config.yaml
model: "contrastive image-text model"
dataset: "pictures of board games with random positions, seen at a slant"
train_examples: 195000
image_size: 64
crop_scale_min: 1
horizontal_flip: false
color_jitter: 0.1
tokenizer: "word"
vocab_size: 67
loss: "softmax"
embed_dim: 256
encoder_arch: "vit"
encoder_norm: "layernorm"
encoder_norm_position: "pre"
encoder_activation: "gelu"
encoder_head_dim: 32
encoder_fused_qkv: true
encoder_bias: "none"
encoder_qk_norm: false
encoder_parallel_block: false
encoder_moe: "top_k"
encoder_num_experts: 16
encoder_moe_every: 1
encoder_expert_mlp_ratio: 1
encoder_experts_per_token: 2
encoder_shared_expert: false
encoder_patch_size: [8, 8]
encoder_conv_stem: false
encoder_layers: 12
encoder_width: 128
encoder_positions: "conv"
encoder_pooling: "mean"
text_encoder_causal: false
text_encoder_width: 256
text_encoder_layers: 8
text_encoder_norm: "layernorm"
text_encoder_norm_position: "pre"
text_encoder_activation: "gelu"
text_encoder_mlp_ratio: 4
text_encoder_head_dim: 48
text_encoder_fused_qkv: false
text_encoder_bias: "none"
text_encoder_qk_norm: false
text_encoder_parallel_block: false
text_encoder_inner_norm: false
text_encoder_moe: "top_k"
text_encoder_num_experts: 8
text_encoder_moe_every: 2
text_encoder_expert_mlp_ratio: 2
text_encoder_experts_per_token: 2
text_encoder_shared_expert: false
text_encoder_positions: "rope"
residual_init: "none"
optimizer: "nadamw"
lr: 0.00085
beta1: 0.9
beta2: 0.999
eps: 1e-08
grad_clip: 1.0
ema_decay: 0.99
steps: 6400
batch_size: 128
epochs: 4.2
lr_schedule: "wsd"
decay_fraction: 0.4
final_lr_fraction: 0
warmup_steps: 640
weight_decay: 0.4
Rows from block 2 of the text encoder of a small contrastive image-text model, named by matrix and row number. Rows with one number belong to one neuron. Each number is 128 + 32 x the weight over its row's rms, rounded and kept within 0 to 255. All counts start at 0. After the name is the row's rms in percent of the matrix's.
After each neuron's rows are labels from the 100 texts, of 14976, where the neuron reaches its highest value: "tokens" is the input token at the peak. Only what is clearly more common there than usual is listed. The data: pictures of board games with random positions, seen at a slant.
# fc1: MLP up (text_encoder.blocks.2.mlp.fc1.weight, 1024x256), inputs 104-155
# fc2: MLP down (text_encoder.blocks.2.mlp.fc2.weight, 256x1024, transposed), outputs 104-155

fc1.566 077 [118 118 105 175 107 112 142 182 112 131 109 157 143  62  56  62 125 119 130 176  85 171 135 152 146 125 133 138 142 156 171 139 148 123 101  53 188  54 159 138 119 144 159 105 145 148  87 180 153 131  68  62]
fc2.566 071 [133 139 174 160 127 160 148 158  74 106 121 147  93 117  71 120  91 155 113 113  62 131 125 103 150 117 186  91 103 126 152 144 148 123 122 150 116 114 167  93 108 129 113 176 153 152 110  99 119 165 164 158]
tokens: "6"; "line"; "grid"

fc1.658 167 [133 118 143 154 184 100 119  77 183 160 113 101 111 171 155 158  87  83  86  94 104 168 117 136 139 155 113 103 133  93 116  48  87 137 159 189 165 133 169  69 131 139 101 135 107 122  94 128  90  84  95 169]
fc2.658 202 [141 125  53 169 107  78 120 101 126 102 163  95  83 120 133 131 166 110  99 144 113 182 109 187 171 113 113  87 125  91 125 123 118 117 141 113 141 147 182 157 135  94 151  92 164 156  65 119  99  87 151 154]
tokens: ","; "draughts"

fc1.233 102 [167 111 116 106 146 155  89  41 164 125 202 112 131 137 125 154 143  70 111 136 131 136 111  96 145 120 120 105 148 113 189 110 127 111  63 185 127 116 141 147 112 175 128  31  96 141 132  88 197 135 123 137]
fc2.233 081 [164 103 152  80 160 161 126 141 146  47 117 183 115  92 146 134 140 120  55 134   2 106 180 123 144 169  94 131 120 153 130 178 139 117 168 129 169 230  75 126  90  97 121 140  63 110 100 118  79 122 122 123]
tokens: "19"; "29"; "28"

fc1.321 074 [119  93 195  93 118 155 133 137 144 120 131  99 167  96 109 103 167 119 181 130 126 130  80 113 144 149 156  81 172 145 135 124  99  94  72 100 128 166 110 131 186 130 155 111 162 151  84 113 182 170 115 112]
fc2.321 067 [135 131 139 132  87 190 136 125  98 151 114 104 128  86 162 123 173 159 160 185 135  58 150 159 142 147 172 126 134 142 112 143 128 122 116  52 130  91 182 116 114 118 165 113 136 167 189 168 105 116 149  94]
tokens: "6"; "4"

fc1.142 135 [160  88 182 120 212 128 112  64 135 136 118 128  78 141 135 158 149  56 117 150 106 132  96 169 131  96 119 126 156 119 180  74 133 128 109 176 132 103 199 163 104 106 163 166  31 137  76 117 140  95  74 116]
fc2.142 119 [170 143 171 117 132 136  65 131 112 131 127 153 145  85 157 129  97 126 117 170 202 180 131 132 166 136 147 122 116 154 153  88 161 128 138 159  82 128 100 161 110 107 113  96 140 116 137 124 139  93 130 110]
tokens: "green"

fc1.150 076 [ 96 165 164 107 104 130  97 138 144 182  78  37 174 122 107  95 113 125  81 114 152 103 126 165  98 138  84  65 140  99 134 149 146 147  70 153 148 145 118 158 138 176 143 139 120 160 170 164 121  81 103 108]
fc2.150 069 [123  65 110 118  60 192 125 166 115 148 114 114 126 112 114 139 109 168  90 109 139 110 142 136 138 100 108 118 171 115  99 188 123 106 177 142 186 151 151  65 117 128 113 176  86 103  67 160 130 192 123  97]
tokens: "grid"; "17"; "18"

fc1.324 082 [ 80  89 162 216 152 145 174 152 104 142 108 109 174 115 174  64 154 111 138 149  68 126 141 131 122  95 117 152 187 147 144 162 157  89 108 101 139 200 154 179 105 195 137 160  79 108  79  95 138 143 139 118]
fc2.324 092 [122 106 121 117 116 122 129 141 113 138 153  75  87 139  84  94 113 175 139  86 138 138  99 163 128 111 111  98  91 167 196 203 156 127 155 152  67 128  62 161 145 120  95 140 135 115 173 156 124 124 102 128]
tokens: "5"

fc1.446 077 [111 104 167  90 154 175  95 132 110 113 146 146 154 151 166 152 146 111 106  89 100  55 131 112 113 170 110 137 118 135  78  97 137  79 136  92  65  89 118 180 146 122 124 100 146  95 111 117 142 100 129 104]
fc2.446 079 [112 157 120  88 166 128 105 136 118 160 155 158 118 101 137 122 144 105 155  86 124 129 119 125 141 142 149  84  81 163 128 100 164 117 100  93 102 143 152 161 113 163  98 144 135  97 138 113 141  77 100 173]
tokens: "7"; "grid"; "2"

fc1.155 080 [167 161 169 170 160 170 154 190 125 201 142  88  93  83 125 169 163 132 140 133 125 157 135 138 151 177  77 162 131 135 143 117 136 155  97  85 147 116 163 119  77 164 144 140 153 114 147  93  92 139 140 137]
fc2.155 067 [146 124 146 101  59  80 144 132 150 210 110 155  79  56 143 101 117 122  47 109  88 123  90 104 123 194 152 156 148 111 145  75 157 154 106  72 134 145 164 127 153 195 157  98 160 150 117 127 125 115 147 108]
tokens: ","; "a"

fc1.754 080 [115 192  97 135  48 112 175 100 215 179 160 151 192 148 103 143 114  95 168 190 169  73 101 110 122 155 117 141 133 117 118 146 129 184 113 168 215 150 147 234  90 149 162 107 121 106 188 149 113 157  70 166]
fc2.754 075 [122 130 153  84  87 140 156 130  31 129 145 139 127  95 150 127 113  81 182  95 115 152 102 145  82 132 125 145 111  89  55 140 139 138 110 123 121 162 142 155 100 136  78 130 126 168 167 115 136 165 145 127]
tokens: "grid"; "3"

fc1.580 077 [135 197 156 154 177 108  92 147 131 152  95 113 109 109  60 149 145 147 126 183 106 103 120 179 152 120 175 110  83  88 191 126 106 156 125 107 179 115 102 176 151 125  94 165 119  98  98 171 139  82 145 177]
fc2.580 081 [105 149 130 107 117 167 204 135 110 119 104 156 124 140  88 187 109 168 156 115 128 142 104 107 106 138 151 162  93 110 101 114 100 208 110  97  59 107 123 144 137  85  96  92 130  88 121 117 145 100 154 137]
tokens: "4"

fc1.402 075 [157 116  87 161 126 145 151 131 115 142 162 134  79 138 140 154 126 123 187 113 106 150 136  90 121  89  94 158  90 141 152 111 133 162  99 115 122 142 120 145 109 129 100 100 111 152  22 146 154 144 122 172]
fc2.402 063 [159 142 119 110 151 146  74 118 162 114 157 104 122 182 152 127 120 163  90 156 218 177 102 107 109 144  87 165 131 146  92 171 126  63 144 157 140  68 163  67 198 137 122 117 154 116 203 152  75 118  72 102]
tokens: "4"

fc1.241 167 [153 118 152 185 169 121 102 109 131 205 110 155 189 104 115 204 128  99 110  90 199 178  76 172 104  61  94  87 128 105 196  52 174 146 123 109 150 149 140 101 174 103 135 144 134 103 130 125 120 146 187 190]
fc2.241 172 [155  88 190 138 171 125 151  93 127 140  95  74 122 134 111 132  73 121 141 101 180  63  99 143 105 166 159 105 182 152 115 102 111 109 130 112 173 153 167 117 136 139 129 114 133  83 125 152 127  97 125 135]
tokens: ":"; "by"; "grid"

fc1.449 108 [126 107 119 135 133 139 141  91 162 193 144 106 169 143 151  97 175 101  79 126 169 153  90 153 107 160 142 152 155 145 148  91 131 130  67 125 184 150 128 131 157 156 134  97 101  52 170 102 114 114 117 114]
fc2.449 113 [111  87 119 146 141 150 144 127 145 139 120 135 145 112  73 102  87 172 142  59  97 119 136 101 102 128 143 106 126 137 130 155 135 163 130 143 104 109 108 177 164 130 137 152 131 147 141 140 104 120 123 129]
tokens: "22"; "23"; "24"; "25"

fc1.54 135 [124 102 200 143 206  82  98 116 136 151  98 144  86  96 135 139 144  38 141 130 135  93 143 150 117  83  97 145 157 129 187  79 121 164 145 128 177 115 230 155 124 121  84 133 116 107 103 119 103 142  76 115]
fc2.54 128 [190 146 134 130 126 120 101 172 154 115  98 107 181  88 135 146 176 108 103 131 167 146 111 146 143  90 152 103 100 131 166  80 165 167 131  94  84  99  72 135 146 131 104 111 203 137 167 177 130 111 126 117]
tokens: "green"; "17"; "16"

fc1.211 075 [ 82 107  97 125 125 145 124 113 122 141 118 153 127  78 146 161 148 114 102 118 187 130 113 163 107 165 142 110 113 130  86  60 127 130 167 144 123 129 149 187 161 162 122 119 127 107 112 142 155 137 119 107]
fc2.211 072 [169  99 161 128 113 145 160 139  83 140 113 178 119 107 160 122  62 136 149 107 135 175  94 133  96  90 145 171  96 124 116 186 125 168  91 102  98 134 109 160 124 225 104 158 141 118 151 111 165 118 148  99]
tokens: "5"

fc1.72 135 [ 76 115  91 135 147  59  95 121 167 160 169 116 122 168 153 183 121  55 115 160 180  88 109 127 141 118 172 134 153 142 182  71 142 115 111 150 182  75 147 126 124 125 135 135 134 116 126 117 140 131  97 110]
fc2.72 121 [145 166  95 147 106 137 132 138 124 143  65 124  89 179 123 111  98 152 145  89  64 124 171 142 101 148  88 133 103 127  91 130 155  88 176  88  96 136  94 117 134 135  91 143 107 144 132 113 106 118 123 163]
tokens: ","; "0"

fc1.314 073 [185  84 110 114 142 146 135 133  83 142 149 141 144 135 187 113 186 142  99 106 121 117 126 176 142 155 182 146 137 100 130 139  92 112 159 133 171 152 128 162 103 151 104 169 180 131 169 102 145 161 123  79]
fc2.314 079 [125 112 195 164 120 155  92 133 170 126 142  76 114 139 112 166 135 103 103 137 100 134 139  96 113 104 116 184  95 105 131 133 155 159 208 131 106 156 124 192  74 127 160 114 129 141 128 155 160 168  88 119]
tokens: "6"; "in"; "8"; "9"

fc1.699 081 [182 120 161 167 141 132 155  69 141 128 148 164 122 137 169 203 137  84 101 155 156 165 137 136 114 119 191  99 118  91 113 144 108 108 136 180 133 102  64 149  82 187 181 150 152  81 166 145 112 212 188 129]
fc2.699 068 [111  93 150 145  85 114 139  94 103  98  96 130 130 108 134 108 186 133 187 133 119 137  95 154  97 116 209 134 142 143  94 194  89 152 107  47 167 108 146 178 104 134 125 143 136 176 110 145 120 154 142 109]
tokens: ":"

fc1.520 073 [ 96 146 136 156 130 134 122 175 153 125 131  74 118 104  67  83 104 122 161 111 111 128 102 165 128 136 130 102  95 218 171  38 102 190 161  55 158 133 173 174 125 155 124 125 144 139 140 110 122 174  69 127]
fc2.520 072 [181 121 116 126 108 152 130 132  74 156 159 108 171  92 112 107 131 115 161 125 155 136  66 161 136  79 117 162 103  78 139 111 157 122 102 132 196 170 122  82  66  91 151 177 149 134 135 177 176 206 166  96]
tokens: ":"

fc1.190 119 [156 191 192 160 143 111 107 122 107 187 138 115 175 120 185 120 158  80 144  90 145 100  83  92 117 108  91  97 136  77 116 101 163 107 115 209 134 151 158 161 145 149 123 155  90  93 129 171 161 138  97 105]
fc2.190 112 [140 119 121 110 137 124 123 140 107 167 134 130 106 142  68  86 161 136 131 102  38 139 152 154 130 180 133 207 110 168 148 169 126 114 120 151 151 147 118 140 146 102 119 158  83 140 137 135 126 125 133 181]
tokens: "22"; "23"; "20"; "21"

fc1.179 155 [143 175 176 154 184 105 114 129  90 188 155 138 107 109 105 111 107 101 149 109 129 100 141 129 130 138 176 120 130 150 134  97 113 108 123 154 124 126 199 128 148 175 145  97  95  60  92 134 149 113 125 172]
fc2.179 200 [ 86  94 102 102  81 141  65 156 134 125 171 152 124 125 158 107 152 131  21 169 159 143  65  85 194 114  84  80 155 170 186 183 174 129 119 162  59 100  98 156 135  84 120 179 162  98 142 126 165 114 116 137]
tokens: "7"; "5"

fc1.571 077 [110 176 152 147 127 143 203 114 122  98 115 143 166  77 111 153 121 125 163  81 109 126 130 108  87 135 167 126 170 188 153 179 164 160 139 112 170 222 127 164  95 194 137  93  94 145 150 125 139 138  76  86]
fc2.571 074 [141 130 142 166 102 143 107 120 125 107 137 138 153 108 148 122  78 164 141  84 118 198 148 186 140  70 132 109 124 170 137  92 131 157 120 121  42 127 133 104 105 110 130 110  93 159 128  88 147 111 128 193]
tokens: "4"; "3"; "grid"

fc1.4 074 [142 108 140 139  46 155 149 105 121 129 154 151  86 168 124 126 116 136 136  98  94 103  60 149 112 180  99 132 137 147 137 145  89 141 196 138  86 100 145 141 166  66 149  39 132 167 143 124 137 171 101 131]
fc2.4 070 [ 98 164 141 154  86 110  86 166 192 114 114 109 210  80 145 144 164 119 133 119 170  64 108 105 146 103 106 147  77 123 171 156 104  94 165 172 139  68 134 105 127 144 165 192  88 114 140 149 165 188 135 166]
tokens: "4"

fc1.523 138 [104 108 115 168 152  61 109  74 242 156 142  97  88 149 128 155  78  99  96 108 124 130 153 119 161 151 147 117 182 129 112  76  87 143 112 165 199 126 176  50 175 100 126 111 132 112 122 179  74  94 171 140]
fc2.523 147 [158 157  88 181 102  65 157 128 159 115 112  76  73 114 124 118 120  97 131 128 128 176 116 160 164 145 120 116  89  76 109 131 137 104 173 130 142  96 160 139 135 152 116  62 160 177  91 123 123  82 136 102]
tokens: "1"

fc1.522 162 [175 155 204 161 139 112  92 115 188 167 121 130 128 151 133 136 143  49 123 112 169 105  76 111 174 119 109 132 124  80 135  75 136 106 136 177 153 155 160 140 113 159 167 141  57  60 136 159 118  83  90 110]
fc2.522 155 [145 122  76  90 163 137 132 133 112 116 140 105 122  65  68 103 172  92  81 121  63 189 154 178 138 179  73 135 125 186 127 169 163 154 143 118  82 154  97 155  90  86  96 110 103 120 131 137 125  94  91 155]
tokens: "19"; "20"; "18"; "22"

fc1.96 129 [123 145 130 192 143  57 117  80 207 170 145 103  71 143 101 228  81  70  81  87 198 128 146 107 174  93 176  95 156 127 108  78 125 151  77 150 157 109 162 126 188 153 160  84 173  87 125 127 109 159 129 136]
fc2.96 116 [131 150 141 126 162 119 129 163 151 125 115 104  90 136  71 105  87  87 105 153  68 146 131 188 126 111 149 137 137  78 105 121 116 107 157 120 108 133 120 111 170 152 122  95 142  86 119 156  98  80 134 160]
tokens: ","

fc1.181 078 [123 114 183 136 118 123 141 144 135  58 143 180 132 131 110 102 148 125  66  83 131 193 100 105 160 135 134 170 150 131 115 154 134 132 141 148  93 150 150 149 121 126  80  91 132 169 142 114 114 153 135 168]
fc2.181 064 [163  87  99  84 155 166 142 130 151  95  88 118 115 108 137 184 140 138 156 141 168 148 142 137  44 181 120 161  90 124 106  80  86 130  96  64 139 125 169 164  88 133 146 163 143 109  88 208 172 156 126 133]
tokens: "11"; "12"; "13"; "10"

fc1.674 079 [121 146 148 123  80 148 171 111 163 144 196 111 152 118 124 103 136 123 127 174 104  89 140 144  94 150 155 131 214 194 155  84 165 159 104  94 105 152  91 128  85 179 130 145 127 104 133 161  68 179  94 100]
fc2.674 072 [107 143 128 161 128 129 100 162 121 228 131 163 158 126 109 140 135  99 166 148  79 148 135 125 128  78 125 146 100 112 157  99 146 119 188 158 171 122 113  96  83 170 113 206 146 128 106 183 113 109 133  81]
tokens: "19"; "20"

fc1.37 077 [125 109 169 105  63 136  72 156 183 114  98 182 140 152  93 133 143 130 124  98  97  91  87 170  79 116 155 113 116 102 148  86 157 165 105 165 152 134 103  82 107 125 111 111 170 194 100 120  84  75 136 115]
fc2.37 072 [ 99 134 154  87 104  97 166  90 128 134  65 165  99 153 145 111 134  78 142 177  91 114 141  82 134 148 182  60  96 226  68  97 191 118  95 146 180 137  96 234 114 134 103 144 166 116 147  87 152 148 147 143]
tokens: ","

fc1.485 073 [149  70  91  77 195 126  93 137 154 120 112 132 102 136 140 187 162 135 147 162  92 107  72  77 146 122 166 142 131 118 165 117 133 164  82 199 122  92 125 153 181 161 100  81 146 124 103  91 143 160 140 170]
fc2.485 070 [137 157 106 103 162 115 135 119  68  95 159 113 144  93 123 122 135 138 163  88 104  99 131 106  99  80 105 143 159 204 119 168 114 145 122 135 156 135 140 156  90 118 120 110  98 112 119 109 101 103 132 117]
tokens: "green"; "30"; "3"; "board"

fc1.215 078 [135 161 104 210  82 177 164 128 173 189  97 122 105 124 127 155 129 110 151 114  82 145 119 109 201  51 116 132 101 120 127 102  97 193 126 189 123 160 166 138 116 157 102  86 165 147 129  88 112 121 107  87]
fc2.215 067 [124 137 152 190 112 163 127 102 120 130 116 179  95 151 108 161 189 109 169  88 134 130 136 130 155 193 155 101 120 140 139 131 175 143  98 139 151 125 122  95 119  87 131 188 148 161 131 137  99 124 131  72]
tokens: "grid"

fc1.616 135 [ 82 144 162 160 181  72 172  75 164 138 108 168 129 120  91 163 123  91 121 174 182 107 140 138 153  95 118 136 161  89 195  58 129 103 135 132 167 145 210 115 129 125  99 150 126 113 107  84 158 199 115 130]
fc2.616 139 [124 147 149 164 151 141 115 154 142 100  81  70 185  85 170 132 142 134 129  62 151 119 120 143 134 118  99  97 145 124 116  41 146 146 139 142 114 103  77 138  76 109 153 145 201 163 123 193 152 129  87 123]
tokens: "11"; "13"; "9"; "10"

fc1.623 115 [122 132 147 161 156 111 118  89 142 179 148 173 104 146 125 130 163  61  95 105 139 126 112 113 135 142 113 127 141 138 180 160 153 111  64 224 118 118 110 153 157 155 127 138 126 169 129 136 179  93 157  95]
fc2.623 115 [161  96 112 119 156 152 133 161 121 118 104 142  96 134  42 112  68 174 139  86 121 127 135 154  92 110 143 119 107 116 174 154 144 152 115 143  57 141 103  92 144  96 101 146  73  69 108  75 170 128  92 182]
tokens: "5"

fc1.162 072 [113 219  93 171 134 132 133 135  92 146  96 169 146 131 179 166 102 140  95 119 145  72 115  77 158 222  89 174 146  85  96  46 162 182 155 127 164  88 117 118 118  81 158 186 120 101  72 126 142 130 136  74]
fc2.162 067 [115 127 144  76 203 153 138 198 152 165 106 151  57 140 120 172  97 142 133 135 125 149 104 188 143  94 150  62 127 191 131 155 203 107 104 160  96 136 124 176 180 121  71 128 132 117  78 185 136 116 163 213]
tokens: "6"; "8"; "grid"; "7"

fc1.560 123 [ 89 171 164 152 127 116  99  92 146 177 152 120 154 163 149 138 133  89 145  99 177 141  98 128 173  77 130  92 106  66 142  95 184 118 116 207 126 105 147  69 150  96 184 125 125 140 143 145 142 172 187 156]
fc2.560 104 [166  87 122 176 109 148 156 168  98  73  71  83 123 123 171  91 120 122 156  57 100 127 173 123 107 120  93 149 130 110  82 140  88 122 144 161 153  99 110 123 134 181 118  97 148 107 134 141 128 185 101 124]
tokens: "22"; "24"; "23"; "25"

fc1.668 070 [114  85 150 156 147  71  57 180 202 126 149 138 151 158  76 153 149 190 207 123 156 115  89 114 181 135 129 135 143  98 162 128 112 101 122  84 148 123 180 103 122 159 208  83 126 128 132 169 127 199 147 135]
fc2.668 069 [127 143 113 180  66 157 115  95 151 152  28 111  38 110  99  97  79 109 109 138 109 138 131 140 149  99 133 143 142 123  78  68 109 138 113 136 159  93 193 169 168 133 113 137 137 170 126  59 116 131 176 128]
tokens: "6"

fc1.574 153 [141 104 118 135 173 129  98  64 140 223 109 167 103  94 176 169 153  39  92 126 141 168 142 126  76  87 161 139 153 120 202 101 155 182 188 175 122  74 176 180 153 126 133 181 128 117 125 129 100  99 105  96]
fc2.574 143 [135 136 127 102 118 144 150 131 121 154  95 135 107  94 174  51 126 158 123 176 127 180 140 145 102 113 149 117 163 138 162  78 115 147  98 152  44  98 109 130 151 164  98 117 155  91 130 105 143 115 102  86]
tokens: "green"

fc1.289 108 [156 110 182 174 165 103  90  99 136 138 153 111 157 112 138 175 114  44 110  64  93 129  67  79 137  72  55 102 176 178 167 102  91 138 116 189 107 162 160 165 173 109 212 129 125 141 105 117 133 137 128 141]
fc2.289 099 [100 109 137  95 177 137 127 125  88 132 118 190 126 102 121 126 163 136 149 175  76 181  80 120 137 179  96 119 159 113 149 190 147  91 129  73 191 169  97 155 143  63 128 157  58 132  97 116 108  82 140 156]
tokens: "19"; "23"; "22"; "21"

fc1.512 068 [210 223 111 133 141 210 135 131 119 171 130  94  93  98 171 186 158 180 135 115 146 119  96 173 153 139  88 124 108  99 163 108 149 145 154  75 123 141 164 126 178  84 181 144 118 216 164 130 126 116  81 148]
fc2.512 065 [117 132 142 123 130 156 167 178 114 157  87 154  60 152 100 135 160  99 116  75  58 169 128  85  93  82 104 199 126 108 162  96 132 233  89 169 110 195 141 139 159  91 128  88  91  82  95 164 181 203 116 164]
tokens: "5"

fc1.583 074 [201 138 102 142 188 158 119 156  96 151 112 163 124  59 179 114 172 122 181 159 101  56 119 100 125 154  98 129 132 138 127  85 106 103 130 170 114 114 187 132 132 141 115 160 146 144 103 162 159  91 127 186]
fc2.583 072 [142 132 172 120 199 129 143 142  46 124  78 127  93  82  88  94 107 152 153 108 131 166 113  97  97 138 144  84 118  32 155 115  94 105  93 104  45 135  69 114  57 114 186 124 137  97 132 159 140 128 100 180]
tokens: "grid"; "9"; "10"

fc1.472 074 [170 156  70 128 177 112 154 183 113 125 162 118 187 219 120 142 114 101 144 136 117 166 100 121  84 115 147 191 167 126 141 153 128 149 125 106 119  91 155 106 106 142 131 179  90 169 164 145 138 108 172 139]
fc2.472 069 [108 112 108 151 162 107 146 117 124 101 115 134 137 117 106  48  96 169 164 129 127 117  77  62 115 160  75 102 112 148 152 153 120 130 176 132 151 152  82 128  95  87 112 142 150 112 160  99 136 144  95 100]
tokens: "7"; "white"

fc1.525 130 [171 128 160 119 186 112 118  27 110 137 110 137 101 118 134 138 127  73 113 117 148 125 128 131 126  61 152 143 195 109 215  99 137 155 135 180 118  79 146 153 115 104 144 132 127  95 133 125 142  79  86 100]
fc2.525 122 [158 133 170 127 147  85 161 145  68 161 136 142 120  98 152 129 132 192 103 152 166 189 127 153 131  83 183 122 116 173 189 111 133 223 139 127  49  97  96 137  81 109  49 113 114  94 133  97 151 139  69 148]
tokens: "green"

fc1.450 079 [120 146 149  98 129 135 154 220 104 161 209 148 148 169  91 148 118 161 149 141 148 143  99 138 191 144 159 164 184  95 175 171 143  98 103 138 137 165 117 133 161 157 102  61 114 141 139 154 116 113 149 124]
fc2.450 081 [187 109 157 147 104 167  89 129 130 148 152 128 163  77 118 113 137 140  91 105  88  92 162 158 139 104 174 172  89 113 147 136 139  97 176  74 120  92  88 189  95 111 100 160 200 149  94  82 151 142 116 146]
tokens: "grid"; "7"

fc1.493 078 [119 137 147 125 124 122  98 100 112 131 125 107 132 139 111  99 112  64 105  89 182 107 130 187 143 144 128 145 214 187 137 109 138 130 109 123 142 162 122 132 127 139 143 135 130 122  78 122 187 115 102  82]
fc2.493 072 [121 132  85 141 129 155 121 126  54 158  24 156 103 167 149 141  78 172 108  98 108  94 127 148 175 131 154 131 134 150 119 133 133 163 122  74 179 174 127 156 171 177 131 129 125 129  80 187 132 127 161 138]
tokens: "5"; "discs"

fc1.226 067 [103 110 162  86 143  97 136 143 153  81 137 221 154 162 129 165 161 125 138  76 115 105 142 144 100 168 192  99 111 131  81 178 193 147 121 113 144 131 144 148 102 153 144 140 137 121 110 135 162 188 152 149]
fc2.226 066 [101 180 217 125  67 142 154  94 140 111 126  95 123 121 107 146 111 124  79  36 111  98 149 125 140 134 105 121 112 152 145 114 107 192 157 137 154 134  64 131  72 106  87 182 111  90 149 150 154 165 163 183]
tokens: "6"; "digit"; "5"

fc1.186 077 [116 126 112 129 105  63 154 123 121 141  69 123 129  31 213 132 197  89 109 131 103  95 185  69 137 118 137 167 106 126 152 115 126 105 125  90  93 132 150 127 115 144  84 113 135 154 107 157  77 130 197  94]
fc2.186 079 [122 150 141  94  98 144 138 109 100 153 112 138 128 139 158 127 148 171 150 128 119 111 120 163 109  97 108 191  99 130 161 134 158 108 119  76 151 166 198 116 124  86 131  97  54 117 156  86 132 104 146  75]
tokens: "7"; "line"; "6"

fc1.638 073 [103  96 179 177 192 136 183 129  90  68 154 158 150 164  42 171 164 137  97 129 129 159 111  85 109 183 129 144 151 154  90 143  83 111 140 132 133 115 166 122 223 192 118 140 167 119 166  81  83 152 118  99]
fc2.638 068 [126 107 122 144 134 182 129 132 193 113 126 131 132 104 171  73 139 179 147  79 101 103 137 143  96 114 168  72 149  88 113 104 127 122 104 107 124  82 119  96 143 185 173 139 190  98 161 102 153 160 115 159]
tokens: "7"; "grid"; "12"; "0"

fc1.10 145 [143 143 171 146 189  84 127 107 136 147 116  93  93 116 105 150 107 104 116 135 143  85 152 125 119 132 151 184 162 137 174  75 102 172  86 199 148 174 192  75 139 161 106  99 119  67 134 137 129  86  87 139]
fc2.10 145 [104  95 114 112 117 146  78 172 128 133 109 162 141 106 145  96 176 130  71 173 131 111 100  99 144  85 133 126 127 163 191 183 160 186 117 181  71 114  64 161  93  79 140 149 177 126 170 156 134 104  72 106]
tokens: "green"

fc1.87 077 [114  63 104 120 138 105 117 177 161  73 125 121  70 100 172 152  97  75 102  80 199 162 101 111 112  85 145 131  99 101 123 175  95 128 129  88 173 144 145 171 149  81 125 140 128 129 126 105 129 145 145  97]
fc2.87 079 [158 132 122 103 117 128 156 173 152 131 100 115  76 109  26 177 101 143  87 129 126 157 122 129 102 129 127 105 142  96 139 120 195  88 127 164 107 206 122 179  95 186 106 140 138 108 103 143 167 172 105 119]
tokens: "1"

fc1.734 075 [114 123 169 167 100  65 165  77 164  82 125 144 137 122 140  85  81 125 139 143 166 177 128 182  96 200 190 135 128 113 131 110 111 124  89 160 103 191 133 101 161 163 112 112 171 107 104 196 138 157 162 159]
fc2.734 068 [101 112  92 149 136 138 135 144 145 197 182 155 127 133 128 107 119 135 107 115 110 122 106  97 156 158 140 113 168 159  70  98 127 150 157 146 165 137 138 129 112 120  89 173 152 144  78 148  68  91 133 137]
tokens: ":"; "grid"